{
  "tokenizer": "word",
  "encoder_arch": "vit",
  "encoder_parallel_block": false,
  "encoder_drop_path": 0.05,
  "decoder_width": 192,
  "decoder_layers": 8,
  "decoder_mlp_ratio": 2.67,
  "decoder_parallel_block": false,
  "decoder_dropout": 0.05,
  "decoder_inner_norm": false,
  "decoder_drop_path": 0.05,
  "init": "kaiming_normal",
  "precondition_frequency": 16,
  "adamw_lr_other_params": 0.0026
}
Rows from block 4 of the text decoder, named by matrix and row number. Each number is 50 + 12 x the weight over its row's rms, rounded and kept within 0 to 99. All counts start at 0. After the name is the row's rms in percent of the matrix's.
# fc2: MLP down (decoder.blocks.4.mlp.fc2.weight, 192x512), inputs 103-205
fc2.46 103:54 31 64 47 51 39 49 47 64 48 42 63 58 81 39 62 46 58 57 61 36 60 40 45 45 51 76 62 50 41 34 33 55 32 56 39 59 48 47 73 50 71 47 59 57 46 30 41 48 43 50 46 58 43 37 51 67 41 66 50 50 48 41 57 28 81 40 47 63 79 69 51 64 51 43 60 54 35 47 52 37 32 59 49 37 65 41 43 46 27 31 51 43 59 63 45 54 57 37 61 63 60 41
fc2.47 100:40 70 40 54 53 62 41 48 47 40 57 56 66 57 69 51 55 37 75 34 34 43 59 61 58 70 63 45 50 63 58 59 61 56 40 51 32 61 34 59 77 44 56 47 56 33 38 57 51 48 18 51 48 72 69 58 50 59 45 60 51 48 47 44 67 76 54 46 41 41 47 59 54 42 26 48 63 59 33 58 65 60 39 41 67 72 51 45 49 42 78 57 56 29 72 76 78 42 60 34 44 57 39
fc2.48 097:50 69 54 34 52 51 48 66 69 40 40 43 36 70 64 48 63 59 41 51 54 48 68 51 54 47 61 24 63 54 24 68 51 52 56 39 65 50 62 66 48 68 45 51 47 25 37 53 41 41 46 41 32 73 51 45 40 61 62 54 53 45 56 56 62 62 55 66 39 51 58 65 45 49 51 56 35 54 55 46 47 59 36 50 33 65 40 43 46 51 43 59 49 57 36 44 68 33 35 33 58 63 40
fc2.49 103:42 29 78 38 37 42 37 35 61 49 37 51 52 80 49 62 49 43 27 66 48 31 58 57 47 70 39 56 36 67 53 48 47 40 34 42 52 40 52 63 62 77 41 38 52 38 54 22 60 56 34 68 39 40 47 50 61 44 48 39 51 43 68 50 55 58 36 83 37 52 52 47 48 42 53 42 50 58 65 62 47 07 68 53 44 45 38 59 54 51 50 37 48 44 40 49 33 43 19 58 42 58 54
fc2.50 098:41 43 37 46 53 58 64 58 35 44 22 72 29 60 80 31 31 44 25 38 63 63 57 58 50 26 53 62 66 38 66 62 50 60 52 57 55 39 37 67 47 33 62 34 44 46 75 38 66 66 71 59 37 32 49 50 59 58 66 38 54 52 46 57 27 60 33 57 43 56 48 42 36 69 52 31 31 45 41 64 37 48 34 55 74 36 57 62 68 55 39 37 38 60 41 46 47 37 72 50 45 42 44
fc2.51 101:52 54 50 39 52 65 52 76 61 49 32 48 45 44 31 63 60 56 70 51 59 57 64 43 31 28 23 71 59 34 39 56 55 50 60 71 51 27 38 72 55 54 47 52 26 53 50 45 52 51 84 58 67 57 43 52 49 42 61 46 49 35 41 44 59 63 57 39 41 56 36 50 46 63 53 57 67 50 51 47 50 43 61 63 54 64 35 18 56 56 28 57 57 47 43 34 43 68 50 30 37 69 50
fc2.52 108:44 59 55 46 47 59 52 36 67 70 63 50 45 54 48 61 44 78 62 56 45 45 37 74 68 59 63 70 51 32 40 39 56 48 31 50 54 34 33 30 38 45 50 35 76 47 48 35 43 59 50 67 42 73 56 45 44 54 49 39 51 55 37 58 68 50 42 34 51 75 57 62 60 55 37 67 30 41 63 56 36 45 60 81 75 34 47 53 33 53 38 46 46 47 42 38 44 49 45 40 55 44 49
fc2.53 098:39 48 49 49 31 69 55 48 46 43 67 37 54 23 59 50 62 41 34 56 49 62 40 49 42 48 50 56 55 36 75 34 53 44 18 70 44 33 56 31 58 62 24 63 60 38 32 27 51 44 54 49 57 54 47 49 48 53 42 62 43 43 66 40 49 23 33 23 52 49 44 36 58 33 51 52 62 41 45 51 50 69 64 46 52 56 50 34 61 45 26 63 45 37 63 60 57 56 47 70 48 42 63
fc2.54 101:35 53 61 39 67 50 42 36 65 70 47 40 43 42 47 43 59 56 34 42 76 25 61 55 32 63 45 43 55 56 30 49 63 43 41 64 65 55 66 61 54 48 32 56 51 58 46 50 42 50 69 52 31 35 68 66 50 45 65 48 62 50 57 49 51 65 39 39 31 53 41 46 34 33 43 52 44 46 35 59 49 60 59 45 53 59 52 73 49 49 22 44 60 37 45 47 28 48 50 48 55 44 50
fc2.55 095:64 25 42 59 47 49 38 46 41 57 58 49 32 54 46 57 59 52 45 44 46 56 25 43 38 78 57 47 37 38 65 49 50 51 63 40 47 56 51 51 50 61 29 48 48 58 51 41 55 65 46 33 44 50 56 49 48 49 49 65 50 55 45 48 42 52 47 46 70 55 35 52 41 38 38 53 41 48 58 32 27 49 51 50 43 75 48 50 42 59 52 59 66 45 56 41 52 46 52 45 80 53 31
fc2.56 097:47 36 52 49 52 58 60 66 44 56 35 46 40 68 48 49 37 46 29 67 74 46 62 51 73 45 48 42 53 40 63 52 52 58 68 41 35 57 66 50 70 27 55 71 50 61 48 59 42 51 27 54 50 30 53 60 33 72 45 45 59 60 52 44 48 62 41 39 26 48 58 42 49 55 32 59 53 62 46 45 55 56 56 48 60 73 38 62 32 28 65 57 44 38 60 58 52 48 73 60 41 42 60
fc2.57 102:46 47 51 41 42 52 56 38 63 58 61 45 55 69 25 53 47 62 32 37 58 72 38 46 44 34 45 66 48 49 49 34 50 60 53 57 41 52 43 57 36 44 63 59 48 52 43 45 48 41 44 54 33 34 51 51 37 48 72 26 50 53 36 47 47 57 49 50 49 74 50 49 72 46 38 58 53 31 48 67 61 48 52 53 64 28 61 37 28 48 60 39 47 67 54 63 67 59 60 56 56 34 57
fc2.58 100:30 46 48 50 44 66 25 31 63 72 49 62 54 54 26 49 30 57 58 53 68 29 59 45 59 40 43 41 45 39 67 68 55 41 43 54 57 56 32 77 55 41 48 47 38 47 55 36 63 45 57 55 52 62 48 43 34 61 65 44 38 37 53 35 57 29 61 53 43 73 33 53 48 68 49 59 44 48 50 25 67 39 49 41 47 58 68 39 51 43 60 69 52 62 44 51 53 54 66 44 57 48 51
fc2.59 099:18 51 37 45 57 33 61 53 47 64 62 46 37 52 35 42 56 68 60 56 51 40 49 51 38 58 42 49 49 37 42 37 34 46 48 52 50 46 35 40 44 65 35 59 55 61 28 46 69 63 32 47 44 47 40 37 69 58 16 42 56 32 43 58 59 52 74 56 50 48 49 46 47 42 41 42 54 27 41 39 49 79 57 48 67 59 52 53 37 57 47 55 49 23 60 43 57 55 66 49 60 40 58
fc2.60 098:50 42 62 66 42 55 33 51 49 44 38 38 52 29 46 66 36 53 45 57 56 36 45 61 39 65 42 38 75 50 21 59 46 68 64 42 57 48 62 26 39 43 37 46 44 42 74 38 55 24 31 41 33 77 74 49 38 44 47 41 34 66 49 42 46 69 47 31 43 76 71 53 46 40 43 38 42 33 67 43 26 43 48 71 35 59 65 68 46 65 59 49 35 18 52 58 66 26 56 57 49 62 43
fc2.61 102:47 55 46 31 45 61 49 50 42 68 71 64 44 60 35 52 59 53 46 48 49 74 62 59 44 77 43 55 43 31 40 66 70 63 50 51 83 37 36 55 40 50 33 58 33 68 63 46 57 46 48 61 34 49 46 45 60 48 52 53 71 50 26 47 41 46 38 34 63 48 49 56 45 48 40 63 32 70 55 69 58 48 64 43 65 37 53 58 50 46 62 57 44 49 33 41 55 33 60 47 57 33 35
fc2.62 099:34 48 36 58 70 55 49 46 51 42 63 43 38 47 31 42 67 49 54 60 30 74 49 32 56 45 49 38 31 61 67 64 55 34 11 49 47 52 74 30 40 47 53 40 56 67 70 34 41 44 73 48 37 50 53 50 50 52 66 55 55 51 45 49 42 54 42 47 45 52 46 47 60 58 31 46 27 68 47 68 42 56 60 43 66 60 65 42 49 57 39 53 42 44 69 42 20 46 48 51 35 41 51
fc2.63 097:51 66 50 66 27 39 55 65 52 35 46 56 46 67 63 28 61 27 47 42 48 48 54 44 36 53 51 23 37 51 47 74 42 48 62 67 39 47 58 29 50 32 58 65 61 39 38 65 73 30 42 47 43 53 39 11 50 43 51 35 42 16 75 57 51 54 44 43 63 61 38 56 53 44 44 60 44 56 24 48 40 66 54 59 47 41 30 50 50 48 33 60 52 40 58 42 69 44 43 66 39 31 67
fc2.64 105:50 43 57 45 60 26 38 57 49 57 40 47 40 68 69 58 42 55 50 52 46 47 54 60 45 51 64 37 36 69 66 70 63 44 50 72 59 31 28 56 30 50 69 19 54 45 51 41 42 45 39 56 59 70 69 54 61 55 29 59 49 60 65 37 57 43 34 53 65 60 40 56 54 41 53 64 39 65 59 55 53 33 59 46 54 44 46 39 71 70 42 69 50 53 66 42 62 43 51 41 57 57 34
fc2.65 099:48 50 54 58 43 45 38 32 35 46 27 41 72 57 47 42 39 46 39 39 65 59 56 70 28 36 50 50 60 45 54 39 37 47 54 67 63 71 71 45 45 37 43 61 63 76 48 69 38 49 26 47 38 60 43 45 43 63 36 29 66 37 67 39 52 55 48 54 56 68 51 53 45 45 45 72 58 63 59 40 55 44 53 83 56 55 50 23 50 58 67 37 45 48 71 60 69 50 52 42 29 50 60
fc2.66 104:70 62 56 52 54 50 42 47 49 68 40 54 58 55 29 35 45 54 41 43 69 40 44 50 46 37 46 38 57 51 39 30 56 63 53 65 50 61 54 32 42 65 48 43 46 53 43 55 61 25 38 57 46 38 39 51 72 74 59 38 53 62 26 67 45 47 57 40 79 56 36 58 61 35 45 53 81 48 10 75 63 33 47 52 66 47 54 45 38 38 43 55 41 35 52 47 63 49 61 41 48 55 60
fc2.67 103:59 58 25 46 60 59 58 48 44 58 42 38 37 69 55 33 44 42 56 71 28 56 37 54 38 55 42 81 54 59 59 57 24 58 47 61 71 53 59 43 38 44 64 45 65 36 45 61 43 50 41 64 42 38 68 41 38 72 52 29 52 64 48 61 22 47 39 42 59 58 43 54 40 30 66 60 34 29 56 20 70 34 54 47 33 45 38 64 58 50 51 55 49 43 57 46 31 50 53 58 54 66 49
fc2.68 102:42 58 50 34 35 78 41 51 58 47 52 54 57 79 56 28 41 60 43 41 51 38 48 45 43 49 42 76 46 58 74 48 39 34 13 53 37 53 64 47 26 40 54 56 45 41 40 55 54 81 53 47 36 54 58 47 53 65 54 30 62 47 55 54 49 44 77 59 53 40 46 60 39 36 42 39 49 47 65 49 47 39 24 56 64 38 48 59 53 56 27 74 52 58 42 46 70 39 30 49 45 52 67
fc2.69 097:55 47 49 64 52 46 53 57 37 50 53 48 61 62 25 40 56 34 68 47 52 49 77 54 48 41 57 52 45 53 40 45 47 45 51 58 50 73 43 55 51 56 61 48 51 59 45 42 58 59 53 40 36 51 50 38 68 58 62 46 40 47 43 29 34 50 39 58 44 47 50 70 38 38 62 61 40 46 50 57 62 34 49 48 57 53 54 66 52 48 52 49 56 53 64 64 46 49 56 62 57 43 52
fc2.70 100:70 38 58 47 43 63 57 39 56 49 60 74 33 41 41 72 61 42 58 57 59 54 62 61 50 39 58 52 31 48 58 35 49 47 48 34 50 41 34 41 52 49 58 76 56 38 42 56 47 51 42 54 56 32 55 58 54 48 53 54 69 44 86 49 58 52 44 55 43 44 67 62 64 66 55 60 81 30 51 32 67 47 52 51 60 56 62 66 57 53 51 54 38 51 41 45 47 46 48 50 72 36 70
fc2.71 099:53 56 55 44 46 52 44 72 63 42 47 47 52 13 44 60 71 38 66 54 29 42 55 59 37 37 60 39 55 64 80 42 87 50 38 63 49 76 45 70 46 39 43 39 45 62 48 37 57 38 63 43 49 29 38 40 63 65 32 37 45 36 44 49 31 39 29 54 58 58 50 56 64 64 50 50 50 44 46 55 51 72 65 37 26 63 44 41 41 52 51 56 57 71 45 50 56 52 70 55 47 54 69
fc2.72 099:63 49 77 57 45 50 58 58 62 37 56 53 71 69 54 43 61 41 57 48 42 62 73 55 48 45 24 45 68 62 50 75 34 43 42 47 44 55 50 73 38 47 47 49 36 54 57 43 47 48 56 63 51 46 59 39 35 47 50 33 47 39 58 42 38 47 30 60 64 63 41 34 51 52 46 54 37 53 44 59 60 58 50 56 38 39 24 36 43 49 41 63 49 31 33 36 41 48 65 59 54 69 25
fc2.73 096:64 43 56 39 45 57 49 48 54 44 48 53 48 56 78 50 56 53 47 48 78 46 48 50 52 61 45 81 60 60 36 43 37 54 55 50 46 39 43 49 52 53 68 64 56 45 41 34 59 52 54 35 57 60 39 57 40 65 51 51 62 49 55 50 48 55 53 37 58 34 66 40 66 69 26 73 31 41 54 53 62 51 40 50 63 55 40 58 59 32 32 46 50 47 66 56 53 67 66 43 53 44 69
fc2.74 102:53 53 21 59 47 43 58 50 36 41 55 48 45 47 42 43 50 39 53 42 39 41 33 37 53 47 41 53 66 41 46 48 62 48 61 57 57 44 52 70 55 29 43 69 69 38 33 40 47 51 48 44 51 53 22 50 53 53 46 51 55 58 45 60 47 50 33 57 71 22 60 62 51 63 43 43 24 52 50 53 61 49 41 29 55 52 76 41 41 59 59 54 58 31 30 29 25 38 38 56 65 51 36
fc2.75 101:49 47 66 52 43 41 83 44 24 61 49 34 56 55 74 36 45 10 44 57 37 62 58 45 73 57 54 29 60 34 47 58 54 54 78 50 45 60 46 35 50 43 42 28 57 55 51 55 67 50 39 44 53 36 64 44 61 58 62 62 44 59 38 36 52 57 48 33 57 44 47 57 29 31 77 41 44 51 52 58 55 56 54 37 61 58 46 66 53 58 37 37 52 45 49 44 49 63 35 61 49 45 65
fc2.76 102:40 58 59 42 36 47 47 47 59 51 50 34 37 73 62 48 20 36 58 52 51 43 52 36 70 39 52 51 56 47 51 60 44 69 66 53 53 64 47 57 70 74 54 66 51 73 50 40 76 58 59 56 57 44 39 43 80 52 53 49 44 56 63 41 55 58 62 55 49 39 47 56 38 42 48 76 59 61 40 69 48 32 63 49 65 48 58 43 51 17 80 70 51 26 32 53 60 42 72 43 45 44 62
fc2.77 104:42 48 48 38 45 54 74 52 24 38 53 43 59 66 56 53 50 38 54 41 45 41 56 39 49 43 60 17 59 54 52 31 42 66 59 51 55 47 46 24 46 67 40 73 51 56 14 38 58 42 52 57 68 44 76 50 39 74 44 42 32 59 65 43 38 64 40 36 34 56 49 50 65 32 69 53 66 37 55 35 45 59 39 43 26 45 60 27 60 40 55 55 62 62 59 43 43 34 49 38 39 55 56
fc2.78 099:34 51 56 45 37 66 56 61 58 58 57 41 58 72 38 49 54 60 54 59 65 68 65 40 51 61 39 57 50 26 43 48 65 49 46 31 63 69 46 36 74 65 30 61 49 62 52 45 57 53 60 29 64 61 37 33 67 53 63 27 64 49 44 43 53 51 46 50 44 43 49 47 54 48 50 64 56 54 46 66 52 44 81 26 62 43 59 63 59 40 49 46 17 68 59 53 53 49 60 53 45 43 53
fc2.79 103:49 47 73 37 42 44 44 55 52 47 59 52 54 28 37 47 44 49 45 52 41 54 37 26 53 55 40 77 40 21 75 37 51 40 45 53 50 25 61 52 57 73 20 42 59 53 62 60 52 40 47 57 27 48 45 52 45 48 54 54 49 61 62 59 51 39 40 44 35 35 62 51 27 53 36 37 48 55 57 59 56 58 53 33 55 36 55 69 39 45 36 55 45 69 38 76 51 37 74 36 34 42 47
fc2.80 095:25 66 45 61 43 66 41 67 63 25 42 53 39 44 61 37 75 50 34 52 32 59 66 53 51 60 74 40 42 46 43 66 64 31 52 62 37 32 42 60 66 36 43 56 68 63 47 47 42 53 56 48 56 37 49 39 49 48 67 55 39 37 51 54 58 45 61 44 74 68 63 49 78 41 57 74 44 58 67 64 47 57 50 37 50 55 57 51 71 34 50 12 62 57 62 72 41 39 57 67 70 52 68
fc2.81 103:46 37 35 44 51 54 45 47 58 36 58 36 61 70 38 25 47 62 48 41 50 61 39 57 42 45 37 79 52 31 49 43 49 56 39 78 25 65 72 60 52 49 40 71 52 44 49 45 49 60 48 70 38 33 53 37 45 48 55 51 47 54 50 73 49 31 50 43 52 35 32 49 51 44 61 41 62 40 45 73 40 28 29 59 37 64 26 51 48 45 36 34 46 47 47 36 53 54 33 36 29 55 55
fc2.82 102:54 38 62 29 48 64 53 69 45 62 54 52 67 56 50 56 52 55 47 45 32 51 47 35 52 37 46 64 67 59 21 58 54 55 42 43 50 56 30 28 47 40 49 53 41 45 43 51 46 45 41 45 25 38 55 41 27 47 81 57 61 54 51 68 51 76 38 08 54 52 37 40 63 20 57 60 50 55 44 51 29 37 41 58 42 50 67 50 40 65 55 28 61 65 52 42 40 54 65 73 52 43 50
fc2.83 094:51 52 64 50 46 58 36 44 69 49 61 49 55 56 43 49 59 63 45 50 46 31 48 46 45 63 70 52 56 47 42 44 56 38 56 73 55 43 42 34 44 46 63 58 35 62 45 45 57 48 50 63 51 41 62 44 63 58 52 47 70 68 58 50 42 31 58 66 46 65 53 35 36 46 48 35 58 55 33 51 40 43 43 49 22 31 35 32 58 65 52 66 58 52 49 17 74 50 39 41 55 38 41
fc2.84 102:32 43 44 46 53 67 45 38 48 55 64 51 65 61 61 62 33 51 63 35 59 51 28 50 44 38 46 47 45 62 86 46 43 44 62 54 36 55 53 37 49 77 49 31 30 71 52 69 56 61 72 34 52 48 74 51 55 58 58 55 47 56 40 53 55 45 42 38 29 37 42 45 58 59 51 29 48 36 53 24 43 21 42 53 65 55 50 60 63 57 63 86 53 47 53 58 68 53 40 55 57 49 42
fc2.85 098:54 66 32 53 50 57 35 66 42 52 49 46 53 34 58 60 62 30 47 40 56 54 69 40 60 56 42 39 46 59 41 66 45 56 65 21 59 44 36 35 74 61 61 29 39 59 36 52 30 56 56 69 51 51 60 70 54 35 02 51 44 46 46 29 62 65 58 42 56 30 47 44 44 58 49 41 61 54 48 37 46 64 28 55 61 54 63 55 54 65 41 76 47 26 54 58 58 43 36 63 53 43 38
fc2.86 100:45 38 56 32 34 36 45 44 64 70 52 43 47 48 52 54 57 43 66 62 60 56 63 41 34 47 23 70 33 56 40 40 55 59 49 19 47 63 60 56 46 48 61 46 36 48 39 31 46 50 61 42 37 88 48 44 31 24 68 44 42 35 36 39 35 51 49 58 45 39 42 64 47 36 56 34 42 52 39 40 50 45 51 09 43 34 55 58 54 59 53 66 54 50 54 31 56 28 67 53 49 76 38
fc2.87 094:34 49 60 47 50 43 52 47 49 35 53 43 48 58 35 41 52 42 59 62 65 38 33 45 35 51 30 54 42 47 32 37 36 43 66 55 33 39 52 69 42 42 66 40 70 60 42 55 57 43 14 40 44 43 53 49 60 39 77 52 62 63 34 55 48 67 57 68 30 56 50 48 59 47 49 35 55 48 54 33 57 41 24 66 53 60 48 34 25 32 51 35 50 34 56 50 36 58 42 45 69 51 64
fc2.88 100:52 47 30 42 41 54 57 50 46 44 50 54 39 70 39 74 64 31 59 69 44 41 10 49 75 51 50 64 54 56 53 44 39 57 44 62 57 65 28 38 51 54 47 66 54 40 52 47 63 53 29 47 50 31 24 42 35 50 51 41 54 54 59 47 45 68 57 70 47 61 76 54 68 61 45 52 61 28 60 53 55 38 44 56 66 54 64 42 65 53 45 41 32 46 41 49 58 48 42 45 53 57 36
fc2.89 093:46 57 38 71 54 63 67 58 53 48 55 45 42 66 63 50 45 68 59 61 31 40 61 48 61 62 54 50 78 54 78 33 64 63 45 28 48 38 39 53 33 54 51 50 51 64 47 47 38 51 33 62 58 57 50 47 35 42 47 56 56 51 45 41 42 54 45 51 29 62 52 45 49 35 29 62 66 61 24 46 51 63 52 43 34 36 55 59 80 39 42 42 51 40 65 47 35 55 44 51 43 52 28
fc2.90 098:40 60 43 39 48 50 37 69 40 53 47 44 55 57 31 50 34 41 43 53 57 58 27 21 59 39 46 40 39 29 47 51 37 44 38 51 37 58 60 50 60 43 51 41 31 47 62 65 44 49 14 49 63 74 51 53 48 63 71 77 56 44 29 53 42 52 48 51 57 30 26 43 37 76 62 31 74 45 49 47 58 57 52 59 28 27 27 55 47 63 65 49 26 52 49 52 54 47 56 54 56 44 48
fc2.91 099:38 47 54 35 53 63 52 49 58 76 46 50 65 28 52 58 73 67 31 59 52 49 30 59 56 46 65 47 57 58 23 52 56 31 27 49 37 37 32 51 61 55 37 82 27 56 34 23 58 48 70 51 40 46 54 24 59 60 67 48 29 45 44 42 71 54 33 50 59 35 33 47 55 40 56 53 63 43 39 54 53 55 69 65 39 44 38 64 41 50 47 50 46 28 67 44 70 42 37 48 45 49 67
fc2.92 096:84 32 34 64 43 49 47 36 44 62 48 52 46 29 33 44 69 28 62 57 59 43 59 16 45 70 56 37 68 61 46 22 55 45 53 57 53 65 60 32 39 51 51 67 58 29 29 44 63 43 58 71 81 56 56 23 64 72 38 47 53 52 52 61 58 36 60 40 88 68 29 46 31 48 29 66 55 51 68 44 63 56 38 44 57 39 29 71 61 58 59 69 36 58 51 76 26 46 55 52 81 62 58
fc2.93 101:43 49 54 49 64 22 59 50 44 52 54 41 67 54 49 42 63 34 31 65 80 41 50 40 58 56 63 51 44 50 46 33 44 61 65 55 29 44 34 72 60 43 35 55 46 60 73 56 35 64 38 57 46 49 44 39 39 64 40 63 57 54 55 27 46 57 68 56 45 34 48 55 71 40 44 60 64 49 59 42 38 42 53 45 53 22 61 36 72 33 62 41 50 33 40 63 32 49 63 34 29 53 28
fc2.94 098:47 49 39 45 38 32 45 56 45 46 40 32 56 53 49 45 27 37 53 49 52 36 44 28 26 43 40 49 66 52 54 40 53 60 62 46 68 43 51 63 67 51 46 52 59 41 50 60 63 50 99 43 24 50 59 26 44 53 34 19 38 35 47 53 40 39 58 60 61 45 30 62 43 32 52 84 35 58 79 51 33 62 66 56 50 40 42 44 47 42 38 31 35 38 50 32 34 40 38 60 53 45 53
fc2.95 101:30 53 35 46 53 61 36 45 59 53 56 51 44 60 48 66 58 48 54 46 69 50 57 52 56 35 56 36 58 46 54 51 46 41 48 61 58 49 53 54 62 27 51 49 21 44 73 52 64 42 28 15 34 38 68 51 62 40 47 44 43 53 37 71 68 41 50 50 47 56 60 57 40 65 56 44 36 33 28 80 52 58 79 48 59 66 55 54 43 54 53 60 38 51 55 47 62 36 44 51 20 37 67
fc2.96 097:44 61 14 41 49 45 57 38 22 85 45 60 50 39 60 52 63 54 69 49 59 46 46 36 53 65 36 34 44 36 66 67 49 54 45 57 20 47 65 39 41 72 43 45 37 56 59 78 68 76 37 60 70 57 73 36 50 60 34 57 70 61 69 64 31 50 47 37 40 51 53 60 49 50 66 41 33 43 44 54 53 64 39 48 50 54 50 45 39 47 55 57 59 47 53 33 58 47 49 55 34 56 60
fc2.97 104:35 55 61 52 66 59 45 67 53 37 44 54 62 54 50 46 55 53 53 49 57 51 45 52 61 55 49 63 44 57 36 56 33 27 46 28 33 42 32 76 52 51 73 55 59 67 45 62 41 77 33 33 41 71 45 47 35 73 48 42 47 53 54 64 56 54 69 61 61 40 43 70 73 52 60 44 39 38 43 49 62 53 49 38 73 53 54 50 32 55 67 26 50 65 55 34 49 53 29 51 39 44 64
fc2.98 106:65 55 48 69 35 31 43 32 51 52 30 54 43 35 47 53 53 79 41 52 45 54 32 43 47 71 46 67 54 59 34 52 56 57 43 48 42 46 38 70 70 70 38 46 50 51 71 55 73 62 35 51 54 40 42 52 31 42 26 42 52 52 58 43 34 53 54 45 64 39 26 65 35 49 53 65 57 56 71 32 46 38 58 27 69 48 51 65 35 45 56 60 57 83 35 64 77 51 37 36 47 64 58
fc2.99 102:67 54 54 31 35 61 67 52 49 34 42 38 55 56 33 65 63 52 58 54 68 59 29 57 48 49 36 55 28 51 45 45 61 55 59 58 52 52 54 50 39 61 68 53 35 51 43 40 44 49 58 23 53 43 40 68 60 47 67 54 54 51 42 55 50 54 56 54 60 62 52 44 69 36 59 21 62 44 59 43 45 48 42 43 57 57 83 46 59 41 60 24 44 60 57 42 44 59 46 46 71 55 64
fc2.100 099:52 42 44 60 48 49 65 40 50 28 49 70 59 46 39 49 60 77 68 50 44 66 38 58 48 49 20 57 34 50 60 33 28 62 26 59 44 48 48 48 27 43 55 52 34 25 48 40 54 62 64 39 60 50 35 51 58 63 46 53 35 43 46 42 42 54 55 69 46 51 59 31 55 38 54 65 39 53 56 44 40 41 36 33 47 43 34 59 46 21 45 48 66 48 51 58 53 45 50 60 41 39 61
fc2.101 099:48 60 36 36 37 54 40 49 46 38 53 49 51 59 59 46 48 55 25 41 48 47 57 55 67 34 64 08 52 62 41 52 50 52 32 47 60 29 48 25 55 66 29 41 57 23 36 52 49 69 39 53 60 48 56 56 40 47 56 61 38 52 43 38 69 41 50 59 51 37 38 58 61 45 50 45 32 48 34 56 52 56 50 49 47 46 48 45 51 49 53 67 48 20 22 73 42 40 69 34 28 30 60
fc2.102 098:47 40 50 60 38 23 45 52 40 69 49 60 68 29 83 46 35 70 52 40 36 60 56 47 50 52 56 41 38 49 52 60 67 56 77 80 44 45 55 58 26 49 60 58 78 42 38 55 48 32 24 52 28 44 38 33 54 64 56 41 41 45 49 38 52 49 32 51 52 42 65 47 48 50 80 69 64 52 58 36 55 54 50 44 47 60 50 49 57 65 32 45 46 57 56 46 67 48 64 48 69 54 25
fc2.103 104:38 37 08 58 55 50 38 57 58 50 55 42 66 51 61 45 45 46 41 67 42 52 54 55 36 70 65 45 35 51 52 50 20 52 29 66 45 50 45 66 51 67 55 51 34 62 50 62 50 54 73 62 51 59 49 50 34 30 75 52 55 47 65 34 26 35 33 58 41 34 49 54 59 55 54 66 55 49 38 40 41 45 55 67 45 48 41 57 59 19 65 64 51 52 46 57 51 42 45 46 57 54 46
fc2.104 100:48 58 37 62 42 78 60 61 51 46 53 48 56 53 33 62 36 54 63 52 48 73 46 52 54 43 61 65 57 65 52 77 52 46 33 26 37 28 46 73 39 51 55 56 50 48 35 43 29 41 46 68 30 46 56 52 37 49 58 52 37 40 59 78 50 56 56 53 38 67 28 60 45 60 62 52 58 27 45 39 33 65 29 58 55 49 40 67 55 51 59 49 78 51 51 46 44 52 39 48 66 59 47
fc2.105 098:47 46 45 44 59 28 58 49 45 38 56 51 42 67 49 68 51 47 34 58 46 46 50 66 58 69 60 52 56 37 56 59 52 49 34 52 51 59 58 64 38 60 46 32 47 36 59 70 56 53 54 64 56 55 48 60 59 43 53 42 40 53 40 59 59 40 55 64 46 41 67 37 50 44 36 68 63 50 59 54 47 25 49 42 38 48 43 35 91 67 48 41 50 37 42 62 57 49 55 53 56 51 53
fc2.106 096:43 37 45 57 49 51 62 46 48 33 48 35 39 55 50 43 71 48 38 61 59 28 25 55 43 26 36 49 43 60 46 49 42 38 54 41 61 55 40 38 55 56 48 43 36 52 29 45 55 48 26 50 41 50 40 43 51 64 47 61 32 56 37 50 45 15 48 43 50 47 58 44 66 40 52 73 70 69 44 77 55 47 56 42 63 70 63 66 36 54 37 59 47 62 54 21 40 46 50 43 33 32 64
fc2.107 107:41 57 66 45 43 39 61 46 55 44 53 38 52 68 46 36 39 57 33 36 61 29 52 46 45 54 49 41 58 39 56 44 39 69 59 50 61 32 41 24 59 63 45 70 45 55 49 49 49 64 40 66 62 32 30 20 49 35 53 52 58 40 28 24 50 54 49 31 55 47 34 51 50 58 61 50 81 44 60 57 57 70 57 36 84 48 39 54 65 55 50 66 34 50 43 36 44 52 45 55 66 42 60
fc2.108 096:44 36 49 49 66 69 41 60 52 47 54 65 52 25 50 68 45 53 66 19 24 57 26 45 28 55 48 33 52 43 50 49 51 56 37 40 43 50 35 59 53 43 32 70 62 67 58 72 44 40 64 49 53 64 43 41 72 51 64 48 36 30 52 65 29 39 30 53 62 48 44 30 37 64 53 76 34 36 45 29 39 48 48 38 45 46 57 37 69 53 55 25 55 62 48 49 52 31 53 42 53 51 61
fc2.109 106:41 28 41 45 53 28 35 32 61 56 41 44 70 43 61 77 54 50 51 46 53 36 39 42 43 60 57 44 61 62 38 61 68 64 51 69 35 57 45 46 49 49 57 58 52 28 68 58 42 58 52 36 65 44 50 40 60 48 73 75 78 43 42 30 40 54 38 57 54 53 70 44 57 52 50 53 49 56 86 36 63 59 43 43 49 52 75 38 50 49 69 56 62 37 47 50 45 47 41 37 63 39 56
fc2.110 103:53 68 51 45 49 48 58 61 63 21 56 31 26 50 68 54 45 55 57 56 54 36 40 43 60 40 54 84 53 52 62 67 54 42 56 49 53 52 34 46 38 46 26 36 53 56 46 27 51 44 50 35 45 50 38 40 39 67 68 27 53 42 46 58 28 32 52 57 70 47 64 34 65 48 63 54 77 41 40 53 67 43 51 36 75 51 60 43 36 42 47 49 54 49 67 55 34 52 55 63 40 42 50
fc2.111 100:76 60 78 35 53 55 41 60 54 56 42 43 43 61 70 58 44 40 63 39 53 47 53 48 47 42 58 58 31 47 37 46 57 47 64 46 60 74 58 42 46 49 52 50 37 63 61 53 54 27 35 44 28 58 56 44 31 47 72 40 52 42 48 79 33 66 58 47 52 78 66 48 68 48 46 41 58 67 59 42 54 11 53 68 48 55 52 68 52 70 45 28 44 57 34 53 24 49 52 50 52 54 63
fc2.112 101:51 43 38 52 49 44 59 51 56 39 45 76 51 48 71 62 38 52 55 59 18 77 44 31 35 46 65 49 33 49 68 27 06 60 40 29 43 28 51 66 80 37 24 56 63 49 54 24 43 63 70 50 55 58 25 60 40 59 41 48 51 55 33 59 47 40 54 43 58 50 56 43 45 55 34 63 62 29 45 55 71 46 79 42 49 54 39 59 58 47 61 47 31 34 56 45 43 39 43 46 38 66 39